Rows from block 2 of a small image classifier, named by matrix and row number. Rows with one number belong to one neuron. Each number is 128 + 24 x the weight over its row's rms, rounded and kept within 0 to 255. All counts start at 0. Numbers have three digits each. After the name is the row's rms in percent of the matrix's.
After each neuron's rows are labels from the 100 images, of 14848, where the neuron reaches its largest size: "peak on" is the class under the peak; "top examples" is what is common among them. Only what is clearly more common there than usual is listed. The data: simulated grey scan slices of phantoms with and without marks.
# gate: MLP gate (model.blocks.2.mlp.gate.weight, 768x256), inputs 128-255
# fc1: MLP up (model.blocks.2.mlp.fc1.weight, 768x256), inputs 128-255
# fc2: MLP down (model.blocks.2.mlp.fc2.weight, 256x768, transposed), outputs 128-255

gate.81 120:155157104116119123146126165129156111135094167095130112126150135133155103173097119128173111145109134139105094136128121156155139137120096090110131099093106093137157156151068125157138092142114152091148142117157084115126106127139149128136141159134182138104139117158130149128116132152147114161134133099087096138122131123162102124171132103102104116116121125130123098158104122132151096112093
fc1.81 126:124115085196145166132107097151137114114131125173138076066113125103110117131106138125110096145137095131106139131080133141097106135110138100128145120106148132111110099151163120143151095122137136115136112116165151188126136085124119067127161124169140095085137153102146162114153112115149122111144124144124157096127133168145136095164152135105150124088145134100104097109121147133131095135119
fc2.81 105:137145095100100099134141160107130118144123142148135125115131126127101138143098174156128112098131128118138104195132155138177141130125102121136163143148136132150115125144143132071141063148135128150132117087106137121126126152133121138139161146167109099148115159110094108140135129173128089135112195182089146111127097111104100142139115131144102147142137059134154140121066131130188172152187
peak on: mark
top examples: ring

gate.215 005:144148141129142199144135111128115127121157106115133146138135148083136130135092176166151170098134132114102123103141103090131168101158075118153131138120157126156089128146083161102107117114145137071129133111128100106146131107119137094158076129140145096165100100119090122142145156107137110146116194113138136120115103115109153134095116119141161128153117146148141084172126140112127109132150
fc1.215 005:138127085112136089082116154147128180176083133129096103111157096105157134167147144146109093096137110081152139151085125120119126111104148129118127094158108118118151115121170146130123165125120100135160120113162125156098120159164160116128113130110111053161148168168125068141107130131094143120127121154117157135092132160162094120119126148092155135143119115117135167109087127145141133149147
fc2.215 005:130134132121123131085117095125113122176108082135120160155126110162137129105132191169121084076138176100139126088138135151087139151137136098143149155083147123111124135147136135140097145127106110155074113181129127126091107152147140107112126134173150084158144156109121151181148152156099115104107146127079142134141143157156124149124148153112103126173114106144118183166105131171136135118157
peak on: air
top examples: chest; noisy; low contrast

gate.253 139:127111117090086128163167126159121128141147113130092108097122138118112098116162111144070138172129110126170139122083148132151149109133123144162095174094142072160125122149163151113096134148115118094131123091120141145134133143160113121085118153133099135131123138102162106140173125129123097118130101132124147130145185155122158156132149130101108118102119162127142141141130105117151101111122
fc1.253 143:089133118126181110102086169161153139099090104123130130131120154099109122138123146152162109134127159165144132116122154108151137130123164117141144130173101140112108166155101099135114153105122148129104144105122093119090106149104129147132141122132123115134114116109163131152134149141132131116155140113129095050122109107107129120150135118166145069152151121117096120119171145123162133143129
fc2.253 126:134148141120086116088157133108124098158127103119160134089145183132169109096080151111123110150137110071148136094170124164079148130133123131137134140099113142094167146103126142140123127139132098126157131122104102136126133141143095121109194113138138126133128140143129103130171133129162123169108149108150152119073072158098112146168146146139127139090158155114134121072085127136150119146129
peak on: organ; bone
top examples: limb; side: left half; several spots

gate.465 015:100086113108123146133133138166135148109132129149127130152141098109128165104165140055144144131089126113101107119165117108149105075167119126134188143136153189153126117080111103122123090128141116120108161149118104106163167099073143145147132134119112142111125101156116126132094154130082144146097081118111118130104114114123144164130168124092112144148093121112115086102113132156139154135110
fc1.465 017:138115112101149153127168132181148125108132126154131172159149130089097127091182149066152151157092134142114087109148095148161123094139096124146162144160153148135128125099117128119138104116114130122102152154089160119176143115097146105166101147142144142123110103144149137142092133121108142159126104122097097150126151151095156146108156075057130150128132127129142106105110111142144136130073
fc2.465 024:147090174114069140088147123156094167116112114147071145132134165132097153108167155070162128124131109149123112128174116163162142099104112132124115136102153103140154115145142123133099164132101129124131139147107087096139142110075132111133116123132132111113102115128177155111106132119103126132119122109117146119131145101110162133153141088115139153130144140130111100128135102146138081136107
peak on: air
top examples: limb; noisy; low contrast

gate.456 100:106139151097152130142124125143130153142128132124082137133038153166161156181136137163152153151124143132136126082152112144111140153107135161171099135137119105115109113110107140115165157096123141123163104095143108110105110123091098126107113145133108123138142125088134104131146126164131115123136150112137182131117120148124117134144128096156183126153195102114146110155136122116147113121128
fc1.456 100:101149115133138160140111130144119157141098085119139149116084126155156140129162155181140091122109138144177109148150162142114113128102142165155110125118150119147084111126118112169118136042126126134136110141118125119102099084119132123113121121175095103163118148107150099151161127178113128120118144147108167143054134125144154087135107139138157135111135137083123182118146111107127137182134
fc2.456 097:117127107114130158125125126091149107086130087132159129123167109134150138114155148115096125155084126074102131155140128177172158129131109108140158092141136128150134151119080138134108106121168168141128147142128144119133157083128160104133155138110137127130115124128126131117083146161174128117141113091125157130150181094142138113133107071099090138107107156124107131095158112104122110143158
peak on: bone
top examples: several spots

gate.612 108:130137058098142131098066122146164124172109106135097121139145126112129127159130122149147122132116145092168123153124166134109117119106137105153100123116130103113175153084150126136130122148144158127107139119088095161119135147108140126142108121138113099121124151169176136117117123113112159161146148154159117151142087152128138108129108107149095143139126115164146078142160092149130126131131
fc1.612 110:150123122131155181124102110107145113146163145105108102119172145119143145152140114157131113132097145099062129108131189156068102114111132091144099124114118095161149175099114176131132115119114139100133149118109110111139168138097109095156111141179117150104132143132161098072122105136096108176098148127152132177123095138133092076091095177093157126138149129156169105153169108127125129073091
fc2.612 117:133117119151152115159133127164074141124110136120119121139116130153113159111121101156093126108083100130182110102093122121166133110133081142099116145078098078088152141147121126145140126099097119135125107159148125106072119089116114099135135090163122163139141123133130126105177144124138139115123131141132127092166174129146138101126143070144099143145148085125130109106097143147138128130104
peak on: organ
top examples: ring

gate.477 097:143098129148125131130109095127139144117167093142139127113081120125143128136126131131144078129148081116182135167165166135107157142144128127134145095115111147101165137100109138104112166145159166128067115168124131129130104144134179129112092139140117150073142125129129112156095107098170143142145143095136088134126146117129135125129132154168123141092151122103175130117157151103133121134125
fc1.477 102:091138141106123153151110103123094168080114097118160157110111093141140155122140130081139133143120101129120142101145151157123153145103113126121178121111112102127123085108140109105141097103147137105098103120157146121089187157121137109137152127135117139191084101129156124171107106145158169159151127138109106120173109097123106183110116106123127118141087112103142129106141105119140149116124
fc2.477 102:138159112090140151127118131120127147136132131106128120121136123098167130147120136154133129108087118157158149129114114122138075112143117139156110120151166115096138145155104117114131177112143092159146100134121132132160131101067092171149142174129154152152150146144145146128125123140140148128102141133095118083091179098137079155140160112129104113209118154164126129137104108143121094140165
peak on: lung or cavity
top examples: chest

gate.755 033:106177155104155122121155118139110117135109097129156157142127129137107134186103166099086124119108091097148112117134193186130089101108136102124142148101132116109105118089139130137132098158137092078095130118201141134156110097125089174113126132141129117119097122123122104167136125133133090113158119096105146117117138102134130132120091117158111144127179095120156136169165121088077085128095
fc1.755 033:162140139105163105115105093159134119122112105124107113140174096105137117131109154093104140142166107123089149130131158155143127130142128105137141126142140101101138122105119167130111083175169137096132126114144125146102127120099120137150129153127133147071109116112075120151168135121103111126111128106156135115097132108117149111100092128150141075112122102112123140129155120119102077105115
fc2.755 033:125116183132149125124116104159114152090126121105088095167152138118109132101146168144156094119161188144129168116116123113140099119117121100103113155140107118106130109137130124120134152091138129105127135124127158137106195134111128072139146105130108128104113161132097123160165119107156156127128108127116144090085118141086148111091113130134152097168092152116145138154131116133152148125104
peak on: bone
top examples: chest; bright spot

gate.728 030:150101107105168186117151115141185165121154111122105174135081141086121142140135105111100134149112146159132084133119127093162127138122087178123182151124129161095129116109122099122109135126090158112152124109097101122169100132079161135136163116089122113110098094155138123119110144124087133149098105167121108105118135115115132163115119128128145134120114103132149140116104094133164110111121
fc1.728 030:154098111107109157128122140170175133123127108139094129165104112126105154106115131103109128168071114125147102151113111089139104131121118155109157152120119152107128081070143105167130114117095164132156109144121125151154134129121157175156171159114112106127115093176121121146138147113105129089125095146091123125124163145129139126110186132115138122164132092104149137140092120139146141127092
fc2.728 035:141130131118110181104115126150135162129081107131088145125131134140078156088160145121165142084090079137142098102168149170134146113100093121137135127111170139144126132159114100104111146144154101132092157159138167106158148120099067129114121120111110122132115096088151191102131128110130105106134131127122175089112171107129152147140143120132095172166134142136119123141130123154122089136103
peak on: air
top examples: limb; noisy; streaks

gate.581 117:128104108141125104125129147130097094097130131128144125132115126136125108110139119081185125146125208126153154153126105174149158115118143128110162113146112139117140125106116112155109156131122120124110088151145146120134183133108084148134087123115136143163165141147127130127170128106159152134107139156104094125142160147181184087095139106135165150171112146110133137089098130134137140148111
fc1.581 116:122121151144139096104136123125113098128127130136146135119151134150107118143126113095134074153135137113096145149107122115173136133151115164165114115128171182139154101124135138176117144165183113155147138109150161092137167131141148140135101148118140109157108093117132122147136145111151141099064116122085180098129100109139158128145110149189138116157100114088153126161096113098077127158103
fc2.581 119:116146129122116135091120157115131139129120119121111107140151158103115153113168113158134125121119090102144150130155100118125163136123111107140111145158094111113155107103141121090148116115107153105165115156110155100088146135163111129165124146116131100164083130149122145109172135137143148155108119144134119142110133104120128149126170123110079166097189140133112115117149114168173129112121
peak on: bone; soft tissue
top examples: head

gate.200 123:110105085142176103133132124135115178139107182161126141140086141124155099153139115154117153120134144101124116135132119140127112117179143159145138077141103136161176128148130122143114094120136144125167150109137094194095135137099116149151110158116144080147121113108097135116119142126172132117084105136112151113151168144126091113101100176125116091127132097126107142128133150103146105149121
fc1.200 114:156119124104136131166088150107118096144132109100145140083151118129127101154165147109101103158145145126108125136123106155161120168104115093128105167136162132097096108075138108097097074145126132118094084115178193136142117125152130119083132129125109142099109130097157129124138151131166140131141168101137158103108142128144167166179145131105137104128134091162175082188106125092133111129171
fc2.200 109:124125109166146165096155126123112154132145129169151100144169102088096150098121168135104104112151140109105123088104151143128124111150159155106128137113128127138139108144154128118125085105140141148146136115106154141126152075178121150131156134090163114186132157111100100124100143117103147103139180072132143160130124113143128152112137116128153131156108113154082144143098148113119108124111
peak on: organ
top examples: dark spot; belly

gate.294 018:192150137128143090152127141140135145116116174120098108107132154157103115159108133191110151127163142128104115114113114115119131145116138138152124135138127155161122152102115137126117163131121108130102150058136164130115161111109099120126133115159097149146126142097088103120126090124131156169135146128156128132127119126143152092135070146137115136107141156147094131143177133136105155139149
fc1.294 017:129123115110120137106180142170083131124128088136110143171106148115078144135102117090074133128071120146135090141136124102154140139153107099139160155136181145137155131097166147122117136132162124120121130137122121107141105136076094130144133126125087153133126156104140164073155126117186117127093102127120097128129137135103158121124141124123142107131114159157100126121130108115119099144121
fc2.294 022:116104140127130095122139117115159105140117151135133146062119138133151108148092082094134106092114127110156124108114141094166120126121157141129114113148085151123086146105126138082125071124115085130170104119099134149130159127140140174097121171099157129131134145122176097142145142109123160138123129161168129134152133139111149137096143096178166130100116161076125162114136130093124126129142
peak on: air
top examples: chest

gate.323 128:114118180156110114152112105074130178110143118150100147142131142143124144139141104160142148158116130102107123109165125125114109133113143122110131127179139142142096155077145144159117175104111127130124148099122130133134131148126147134105131152086168107155088147179124109086118109125169101147104131141091129137093109140120160156141155103114101135123080118135141099127129137112134151098164
fc1.323 130:084107165131136128122142111115150142114150094124164171127108106177139148146161119164090088121125154123109106139129114116140080119129148090113123123172161120146106084115107131101141174082151120095107128142142122163108154133112134151129119108115127136121171075124149133110100166150110127111132149179110133145128082132147150147107169102103143146124141115115118140137126129146106144118134
fc2.323 126:113135141152125130088124134136097110170134106130142116125127120125155142095123076138127137106109113128139132115111127078100126156167129137061090139111135127108115120127089102145155080110134109160150104118124116098161125123142157151124148075119075127142108086144139131144131123146129174192140162119114115104139132131110089156140115176114133145146118139153115108128150089137110170128124
peak on: air
top examples: head

gate.600 090:159168091123145140144115110112160107171145098181098103104097154119121146150124139096120130145102154167078167071141105129125112145099094101132089136104082153142120157121156093150131146113141155140096145151152160124105122115131118153123169142192111097141138112086123143102140132133128111108158103123110152108153126130134107150109145110094107120156115107121147120115149112132156117121144
fc1.600 095:096125152086094168152161126137085136082112098105188153118116141161117105108132127105114148103164092152139128147154121111127110128110192159155132078094110120129128142094159137109133131104118087160157132089109145117147111145125123105126120119155121130159147142124169141124158118144117135134121115113111088106105106127157113098155118089102100159146098171113134106116131128157131112154160
fc2.600 092:145144127122149125161168093108124131152120168138141142136129167125143129140096099112165116151109120095121181088114135140132145109137080180104159118166139093133144173159132078150121144118147115143162148134129073162124130150084098139090157107161192162103109128127104115117121150141119075171128110130135120102114134090147127096130144150117144138083173121157150117185132169105104148133166
peak on: soft tissue
top examples: limb

gate.506 031:129081116129090078145156139111136119111149129118137092159099133154085135127100150126150124102118149160115163107181160121150118137118119139076149135128097136117138136134107148146144109118141157092147159151170135108176138070117138150154114127127103128130119108143156130148113138165110122097105116108110118146157119107137113107115141132122120134117148117110138123133129121098174118128132
fc1.506 030:121153166130157181088136100158128109122114133122102153085118120100152108134181126094112162149158117127136080127105091132113119085107114111150144104156137170151174106135142118124130140128122088129154135105080118128115105187153135096118137110091137122140119137117111133116118135102158110192150123131140124129096119162084172135128135126155113142155123147170093114135105108159114164127110
fc2.506 038:167129159140154136175091078152105145120102112134125082125096158109142108127156170142134163132157072066123088124134166168114140131136103126134144117122120112146101134137130131107137156132136133159099140099132106149171114139090152156145125158148139108108116122153152123146106148102137127079095110129094160145104140132149154107138093104123123164112143120117129099130145112175113122119152
peak on: lung or cavity
top examples: chest

gate.79 093:100127139150101164138122127107122140112154151152114102125147115153153166151111121136150108152092137126149132081142109128088118164095149088147143129151143134129138117133116135105146095107118069151131161134160155090102129176123142126128133108186104154156103123142131144163148101120140111164128103128126104134102095150146125162060162151141152151150119123112124114125140102113117112103122
fc1.79 090:131148175144153149118136093150137140159145172133136065102116133144123165111077088155146124117105169138124182098107117095163120145104112100133113146151151171099150148151124155134112087155139167136134136091138154105132123141141087100101121143120111105145116138164146149161131069147129123092122107130147090113097153125129117146066161152156131147140126096114074135100112140139100133145172
fc2.79 092:094089145104142104104128164155131148113093131085141132178105110142086107148154157148107125136115153151130134167104152150137107138092138126128113137099090136106095156120111150138113130153112156173146112129155128173134145137136149112115120100134126129081099101087110108171109125148111185174132083115108164099144130106155122135117125116111102125148117124115107141194132170095139142137138
peak on: air
top examples: limb; crack in bone

gate.230 095:147097138153138160134142147154166109112159178138126143115175134150159147154159103106140113132110135118114103163115096126100099131140165127136132113124156136135095097110094102131159144147141116115116141108124176127180132074105164125124146162091144111108133136138144116138082113096138106161129114091109154146093088118115115150113120127113133142126127117117112141069120138149159128110083
fc1.230 098:149085117129125149120157112109133123131082121153114160109097191129098155159125113113146124182069119121128113138119097150164134100101132056147081120155171176098092174097134126159159124120115157105105171157139115148166116096100117155134123159118127126143157122152138114146104102107113106148110100112158155125107125180125105113084141127107141096124129163140169121126133101145134107105149
fc2.230 103:099108109120086130115097137135132059082124155158133132166133126139167119138177179093145132143121098156169137168135123142088111147132106130162145104150121122104129117112082095091149103126146088122152154159102159146106121167075160085161132167142119122188134135140120122098138114142107130117105139132163123126083099122116135129140112153125138151108109103143109110045111106148164162141115
peak on: soft tissue
top examples: limb; crack in bone

gate.582 058:130110116150127088111146150151142145138090189120115085128143109152132135122114147120130137093074178101137113102120131134141091123121148131112094097181118139143132118163161112130126107103119158140141115118148143125139088144141129115094100095141152142148178181112121126148155125191151105137150109133131145130127168087130088119117152155119110138105130169115107123159152132121122144129172
fc1.582 056:108125144100119163146115108118115125125167064142130164122100126097137121157123102159119138140122082154086162123155106150089166129141125107148173162074139121144106142099110095124121134142171108113119139152124119105121160102101159154140154134098093129142077098119127118104072151114080132117135149101111102124126084190131175127132105105112156110168143086148150115115143144124137120147101
fc2.582 074:134091144159092144163110114137097131141131116111119131092119145134121139132115168125142123092082102085103102126167104117132122113141131181157122159102110183159160133105134093143111117099102105116114101200120128134116111125102142144136111158115118122102158168127101117133132153154124094134136126108113075148151153110130111105104103118120164167153146129165157089139165101137149120119166
peak on: soft tissue
top examples: belly

gate.365 133:130133133144117092189113111097128142131147144082145089104119099089141140149113117127122120146117116122129154123130088131117144063149106109129131128159105086147147088181143129196137147141140146162148132126099099113126150126116157126122140151169097133072157115054110115158142081163126156122143133120136142147139141155159142111111159117122112133121137114138111095120137153130128123122130
fc1.365 133:139093133123086146126086185113147122166118132121106122140146101162154156139113143128123147137083134160137103139116061126145109139113131148105132105146129157150112120148164113166144112134147130109139157096137105100147150070168135126090125135096134097122090144123144114112138103108147103128113129149139082142087108105143145086121074131111101070131128126165118129167142128105161117099128
fc2.365 128:159123132119109121157145081112136093089121109090066117139125109156149151137107114103140132151096120114118130066129105143163143161112102110155101106181125125118151141106168137103083138137155114141123135157143134108128117121113157107162144152097161132111086119151122160140161189148122166193166135166155152151156137098173109157092142107128143126101157135124082101121132090142107113175118
peak on: bone
top examples: limb; ring

gate.52 050:092154143094154109147125130118152131141146130107173106116127134115150113166131084139117168165157103143109120112099100066148157149150112170128118114086177147147188107070108148126155140124111152095153135123168142088131129105090074141155116158109120140103139102110136132117137177120160127125138140101133118148139122122166165125091117138119130120136126120192099110128120110121166134142102
fc1.52 050:135126145136122074151123118103121106130157130100188124124147168121122134124114048136118181138144114159146145120121084099143167137144122129144142129133130098152173114118126164097145132136137104070177126128146104082125142120107118184095163174102123178150112094123125129090157174108147115144117129101131133122148134113154134127119123114154163125147068107163109101093116121162128148163129
fc2.52 064:142149118112138112094163113142163115181171116156129154095086126116136126107108092156112164137113161144137146077104129116175108140087086126139111081149107098124132162142096176105155117168127067112128160149140122162147120132119125090156118171131094170167092128154107074137147136156123131140096160153147082158119124158081134129126121132137156144102133112166090137108128140125117130164141
peak on: air
top examples: low contrast; head; noisy; streaks

gate.254 114:136136134146169117175175124097180121133141107112120142129105112104125118142131135113141117148101119116100119095102144107114120119094143082101114109137125102166103091137173107084149097144140104135140169125134128152122134120132140160161146081151120146106151152121129135136138115142155101148160090149148175103093121151131105100146079101130114087159097130125103114115132184110126118119115
fc1.254 117:140109103123121114129121103092122124127105167156138154109157153131105162154141137144134099105096138127096113174162122185156118145118117169156076144144109153144087165141098135111138164066101125141111139108143144099164154152115160143119110142157135113121145095145143146145095106128118143128111127129119091143113149131111093130122170148106133150131162163140121139165123124120162162112097
fc2.254 101:133145141115128101124134135142167112157131111132154105139101084114139170082140108167112121118125124124153098118091137155122086149111136114081154172143108149156123102149191137144101089158132148155164129094081145137170139153143093110136113132078139126143129170126146118095107123102101111102165129178141155102161126158145166136145100122134103108132155106103064138148114123135119108132129
peak on: organ
top examples: ring

gate.475 107:141106161109136111146165154125129083181090082166124133099132136163146120105155104103106154116132117127139146101094100117114113132144178106129104172132095118150110150130115154108133139114172138105143142156166112133113109092151116142103120124102122113128154125120131113154116122147128091090124091088118149128137140104107092134128132155176127140155164112136146165154132110114097117115124
fc1.475 113:143125139107104124114174141121167139158123126123151148122124149149150120066127137111152134167143164149145147114135104072125109116110200102124138133134105108132124117132119127122099140107144148087116137134137114136105149082134126122165116090117108124187146112126158134141128151142137086057127145108134128125157122116122153165117110117135141111122121093134148151139146099134148097124147
fc2.475 121:146154161106127126132164117167074123124120122114201149134114132141143138144157142131104133101150139134150127146119155117098103119116107116140083114091101116141136126144130147118114084147109149133158154131146080087140141125128114176085122143157096122105153163083120144118122137111071120168097114118130109136120112116107135118139099144148149104128118112113146105124083112110134102158120
peak on: lung or cavity
top examples: chest

gate.299 143:140136113152137113122128151138134120109171119077125159101080111171139119132125114147123179147121164165129073124139130095063112115137138106122145139120094113125137155122186158102129142118135117155125110086130125141096111134135142147100097102130111171134114082125143162107160145108137115116130093122169148109133167159163119149126136123083129129151085138118132130133127125122143075155120
fc1.299 134:114148138140145149137133082144145118085137149123157125110047127109107113152148135102108135113125093161120106135119116139125150140119150122162106107143138126095117139107134128162115092094146086167123126141150131154105104136132121127126109095137120109080116106153129121100128167153091098131089164139160110116118131154125172156117156120143157148122060094132140106077104124106107164079140
fc2.299 130:121137148126092113112156099151184128144132117149141134136103105147116127103136097139102135142108129102158132122118153146140111089103107148135147166150135154172114125100090101137130144151147143099134148123156130133148148125118109141102159088088116137113048144116126141138125142189108101142148107120093120142114148132130166119152097129097150125115120117163099192101137191117151120151149
peak on: mark; lung or cavity
top examples: dark spot; chest

gate.255 088:119117138109150102152179146135151147136152114095177112128164166152110144095129154143135113146132124117122137128116172095156122121103143100098152140096106094090156128160168106113125117119138165119133124130135078159126127138128123123145096117146112116164151115137155165136126179135128120163102124108126145151137075116160109161143129091153142120094147116132171111126156094167142152077157
fc1.255 088:125131131078163112160148087169136130146101143067131156116111157115137164146148133130108104118106127150104197186127125081136125099119100111135203139096118106128124131140108108118124102107143122067112127146133138146117114086104115132111103142141132140149178074124119154150127133126147109168157103151107112128090113120166154144111131086132102134114146108136127071136124109112105133109124
fc2.255 087:166140145154126142098147108089128159171147118147109100140093177135171098123118138157109084164134146115112115097116156149155136131145091160151101096142134124119162128132093145135120153125091107166128145143142125153086112115143082127109149112174119144142138151118173077133153106142119115073109135106144138179144117110089175128099086107127106209171184142110169107108138104137159135139183
peak on: bone
top examples: head

gate.567 009:171097128095141126175152140128139114115155177116160124069132151056101154138107090124125133114126117135101105114066156141182124092138111162110134092148128197111106121124141134104144118144071132153151114118140110143150125120113102141131119104095111142140104153148124138107144171101102143149099107142150094104135109144086107105123109099127117137102142118124146130215147106113104131135132
fc1.567 014:114113137101092093092132144133192121141137132151123104108136117121115123124131147146073111114131117107121109136129126163126106128128116142098185147125112154149135071144164150154152162112100158150136094125155127130146161134123164112169129139100093099104111128158121135115142181097094120129104101126131147131116127134120137118102134130121099118155139085087130122182155152079107170125121
fc2.567 015:122115096121155132149078122132128140104087093107137137101148086129099156094163140103103155102131122145130118087172140193139152160124117115073155162096126146140118108162158104110125126092148090150125120136138147089161144189105123113143150107128142131101136163097158180082129172141092122109151117139151122102116112147119176108174128136148122131098128147141115140101134127157121132115135
peak on: air
top examples: noisy; chest; low contrast

gate.405 086:114165148093143181126116149147118087122136111148115123064165105102137107153126130116075158140145145135124155146107152119082145122132123160141127152106153099134101150141110147145111089140129150077129169129119138146115142126118109151105121096111107163175141136160194122152102128090120105161086098139158131069137140108141146131124126121155110098093130120161133136134087129117160167166165
fc1.405 090:145116134139144142122111133115082129174112128112099157159082119140124099107164130134131125140134107109104103153123125071112103146176097139112124152143126139095142111154169107142168095153123128122161069124135113131107110131168157121173147121143149149129112131083122086124101138165166151054131145127131143180127195165116150103131120138101171145118124136054132114147157102160117114086131
fc2.405 091:108129128164147143120133131177156118103123110142119151129142117146159110086133122145136160112079130135137161096141160141111128150136112145142141180125147115142110077114161136172161110152140141088105107113095150197113098167130104107124135123108149134098121099134142110102116143113137166094108155126093129097160118169113121101156138080163154128112150121121122091100153136102110162110122
peak on: organ
top examples: head; crack in bone

gate.163 067:135109115114109126139150188088111127132150137160091149120094128142104133117123099169172109141103166134137151139155135098092112131155145108092127121165171105152110121172133160123129109103130154128136139178154098099116148170127143156110091104149100179122138148121143124110137117102132096115109122111162138174138139163115133100147158115109183095143155139108151099092120115119125141084138
fc1.163 063:096128128107130110112134055141169138118113137113180141164149124135119122126121185066121141109164136124120107120116112146128117118085128141130147093134105125140107061104104158107103132144099102128132127085149147160131107130138105095147139137122138149147139123099108111148100150146161147129175132111147128099155110149152143181084105138132108146106098097119084137167162099123090096128129
fc2.163 078:122147076102141096160150094131127159113109112121096144090104117126119129117152122166113109087115116123115117113170130136099155145153075066122126140096125135191169105150116128158137119096151151112079117140144128118100154126094131113131125126145138158098096144128130141114129096141160105134164117158141166130082129138145139138147137156114148135172125137087148149150184124144136108130149
peak on: organ
top examples: limb

gate.435 018:068164100147133131133122126134140152156118113123142168176133094124124126119101132160139099155121157156113122120121085149147161179124160102167172090134118163095149089140111115178160124058128087120167137166120106143170097124128114148100119150160139104117128120155118128090129128132104102119110126092148155139109168129128106140143122128122060142134144154132119124105177105142119080176174
fc1.435 018:118146168143143077126119152126093111105184135112125120083101120117145160133160125075112127128128107117155137175164103113147130087138140160112130148153144080169131106144124082082098152147156151184146096157146116139125130133059124133097168110121098124104130163122159126147144157145110143145089085141133089121094149138108125113163139114116105154145146118141106146124135148147104138107082
fc2.435 018:139116151128165073112117136076167117181178133110173132157122142133098148177122117120127122141110172133100087130107138125108132095118157099118114105130083124142123121111120136149183136156129144124162165112152108107084127129112132146108137102136101128139144171138108161089130154159140110103081104124138099122082140139118085131118149152161136127138148116135170138148141120088160116151137
peak on: soft tissue; lung or cavity
top examples: chest; noisy

gate.107 109:142155155117131122128125076101153084124083084156109122130147130063117086157088093134133125116141145131129163125141140140104116153122118129179136119129101145127114086121162113125105125187127105086115149150112116100151129088140159140103142124078154112134101109144104137146154136123119140115119183094119093162140109140092119080143122120109114117154149103108107117109160097143112119137177
fc1.107 102:098137114160104163175159091117117137126153160105120140121092106155108110120126138143124125135162164097080102109145118115141104183129128145141120190136096152146159113093123136198113106134120120118140132088129131144146101178086127100162095136145142151114125200160123096107117114076106125116116140151069129114143132134128122121094149125115134165124153098111115131098134109104067089125131
fc2.107 118:139127088104164127135115138134103113102087119095085111113113105112158157078136164104143145152141117155137165136133092095149173092109107089118120102132157142139170133151151127135093108133137137113096133095129166118113123091152172140140086133139126173161171138127107144088118135148107112152149142112085164105135147114083138138084122105140127134093131143130130050144172122103115133160117
peak on: lung or cavity
top examples: chest